Rows from block 9, named by matrix and row number. Each number is 128 + 32 x the weight over the matrix's rms, rounded and kept within 0 to 255. All counts start at 0.
# convs0: reduce pointwise conv (model.blocks.9.convs.0.weight, 288x160x1x1), inputs 80-159
convs0.149 [133 145 119  83  65 159 104 143 105  83  94 170 127 115 107 131 142 176  60 170 186 134 176  94  85 104 146 126 113 180  83  50  71 145 161 122 113 165 137 171 117 163  74 116 164 121 152 132 132 139 147 130  88  93 172 107 150 111  88 146 114  78 130  96 103  83 149 139 153 131 139  89 146  38  95 121 104 136 123 146]
convs0.150 [ 60  97 141 122 121 132 165 163  36  79 148  75  91  94 211  74 105 144 106 151 117  93  98  85 143  94 122 231  59  94 120  64 121 147  79 161  76 149 136 174 121 143 113 109 140 119 182  59 130  98 123 146  78  91  73 152 106 138  81 129 136  96 100 104  46 143 113 135 113 160 134 137 114  76 144  98 140 158 134 134]
convs0.151 [135 119 161 130 117 102 152 154 101 160 139 149 127  88 142  95 110  96 186 137 155 172  89 156 174  87 123 124 155  82 167 134 105 101 154 137 167 149 125 181 149 155 156 162 174 130  93 109 107 147  96 104 201 123  65  61 150 141 185 130 119 142  97 102  82 118 130 130 167 104 122  99  77 132 142 110 131 122 171  74]
convs0.152 [163 142 166  90 110 168  83 109 144 107  78 154 167 171 146 145 149 177 111 156 187 131 174 110 108 164 140  90 114 184 151 134 150 172 166 111 119 156 199 190 121 161 164 172 136 121 160  82 103 141 133 140 112 127 136 153 138 119 116 142 153 114 186 126 132  69 161 125 125 155 112 190 106 124 111 143 146  90 152 191]
convs0.153 [ 91 150 142 103 130 221 136 124 103  63 153  87  91 133 177  80 111 125 102 165  86 115 179  60 119  62 170 233  99 107  79  89 100 126 100 156  42  97 105 127  96 132  93 147 146  92 156 126 135  80 118 140  79 143 182 165 100  87 113 168  90  79 135 131  77 147  90 117 152 150 140  71 148 149  77 121  91 147 178 140]
convs0.154 [155 123 158 129  96  90 138 132 125 138 144 193 145 103 100 129 152 160 186 100 200 136 133 132 150 148 120 119 118 125 163 120  85 128 166 116 129 212 166 204  94 187  88 177 163  94 152 123 119 164 125 136 129 105 117  89 170 144  93 134 144 171 150  97 105 118 160 148 129 100 129 128 124 122 107  99 115 103 111  95]
convs0.155 [141  92 149 126  73  77 129 114 112 160 123 145 133 100 126 155 147 168 145 114 173 116 140 128 144 168 145 121 145 125 145 113  70  63 140 105 165 166 148 166  84 152  91 146 141 125 135  72 134 146 159 118  91 134  66 129 163 146  65 138 166 164 181  83 107 149 164 127 105  83 126 122 104 102 130  86 127 102 109 117]
convs0.156 [145 153 106 128 137 113 115 113 136 146 129 126 127 141 135 121 143 146 116 172  95 126  99 116  94 137 112  70 182 202  89  88 115 122 103  93 183  48 105  32 175 112 141  64  45 128 166  80 132 135 141 136 145 148 120 130  88 150 153 111 162  79 193 134 174 104 156 136 153 164 115 133  93  33 116 177 156 180 109 154]
convs0.157 [170 110 103 138 162 107 179 178 176 187 108 140 134 106 113 139 129  65 134 116  99 150  49 177 178 170 116 127 192 134 129 119 145 137 112 139 171 129 146 149 154 129 153 119 101 192 140 121  87 150 136 134 192 128 118 114 133 120 196  63 137 131 131 103 135 119  81 123 142 115 121 159  80 129 136 180 132 101  96 118]
convs0.158 [175 133  92 139 134 161 173 163 127 165 150 127 151 148 143 117  45 109 135 106 126  83 132  98 175  84 123 115 173 131 162 128 106 134 154 162 156 175 102 198 126 156  82 104 121 157 121 139 143 155 114 142 161 170 159 132  84 165 115 130 145 120 111 123 118 130 129 119 200 140 113 139 123 140 161 142  95 207 149 124]
convs0.159 [164 107 133 150 156  96  92 120 120 162  92 125 144  70 148  98 129 149 124 145 160 152 145 173 126 197 103 120 151  94 150 161 145 136 132 118 154 103 148 123 154 111 169 167  90  76 142 123  91 162 137 130  57 157  78 100 147 168  90 107 145 195 104 112 185 131 188 142  74 134 139 179 117 126  87  98 165  91 102 114]
convs0.160 [131 115 124 127  84 118 106 118 123  68 124 115 115 114 134 130 130 123 115 128 124 114 126 118 105 119 130 124 125 138 141 130 122  93 123 101 114 126 121 127 136 130 121 129 127 140 140 122 130 121 136 129 111 117 138 121 132 129 127 124 129 112 135 132 140 113 130 106 108 130 130 119 128 129 125 127 130 133 128 124]
convs0.161 [145  72 103 155 151 110 126  89 128 114 103 119 148 105 115  65  86 122 128  92 102 132 130 116 131 147 149  96 171 129 127 128 145  38 125 130 158 157 135 105 141 116 145 125 128 145 151  99 118 142 171 160 125 112  85 129 136 131 129 115  97 154  89 127 158 166 133   1 139 137 222 108 100 110 139 175 117 155 154 137]
convs0.162 [104 186 148 145 110 147 144 157 136 161  58 152 186 162 106 119 142 111 101 125 138 133 134 116 115 149 155 109 174 195 120  87 148  45 162 124 134 155 117 139 137 128 150 130 121 150 173  65  66 111 161 154 152 106 144 112 130 149 161 124  75 160 137  90 174 137 171 137 133 121 196  75 166  58 100 162 103 167 106 158]
convs0.163 [ 91 137 186  87 112 114  94 150 118 149 131 136  92 151 102 166 130  71 112 168 169 163  98 119 136 133 174  96 125  66 132 121  76 138 151 149 129  71 153  98 122 180 124  82 119 105 173 145  88 161 152 116 132  97 106 170 144 112 142 130 149  68 153 159 128 150 139 129  97 124 145 129  91  90 124 141 140 134 127 112]
convs0.164 [135 150 140 136 161  95 157 145 125 131 163 121 158 118 149 108 206 132 146 152  57 128  83 146 115 149 121 217 120 117 141  62 112 175  23 109 153 141 116 159 101 123 110 108 145 149 165 103  86 137 142 123 144  70 164  93 142 127 165 157 129 121 120  53 115 143  84 189 137 118  36 171 138 132 111 120 139 130  89 114]
convs0.165 [135  92  79 166 162 121 114 102 133 122 114 111 133 148 136  81 111 133 130 103  85 130 147 113 110 161 137 118 157 139 124 106 125 112 103 108 140 151 127 114 155  94 138 120 124 120 154  84  77 158 151 153 113 125 166 126 151 140 141 104 123 116  73 133 149 139 131  67 155 176 226 123 108 140 130 161 132 150 163 133]
convs0.166 [102 111 103 163 111 147 115 122 140 162 145  93 134 110 108 142 112  97 125 147  99 104 138 128  87 128 132 108 176 175 130 100 106 127 119 128 148 148 143 123 110 114 108  93 113 142 152 102 107 141 129 177 138 127 159 139 153 162 164 136 127 114 102 105 147 148 141  64 126 154 255  83 121 122 139 124 133 141 162 169]
convs0.167 [102  82 107 194 132 129  98 103  94 129 124 159 134 155 114 114 197 142  90 105 120  78 164 124 114 110 145 127 170 121 110 133 105  91 137 124 169 119 143 123 150 135 131 124 119 156 144 171 146 163 157 172 111 104 153 143 140 194 185 152 164  95 107  87 128  98 171  50 147 160 183 149 138 159 136 118 161 197 142 109]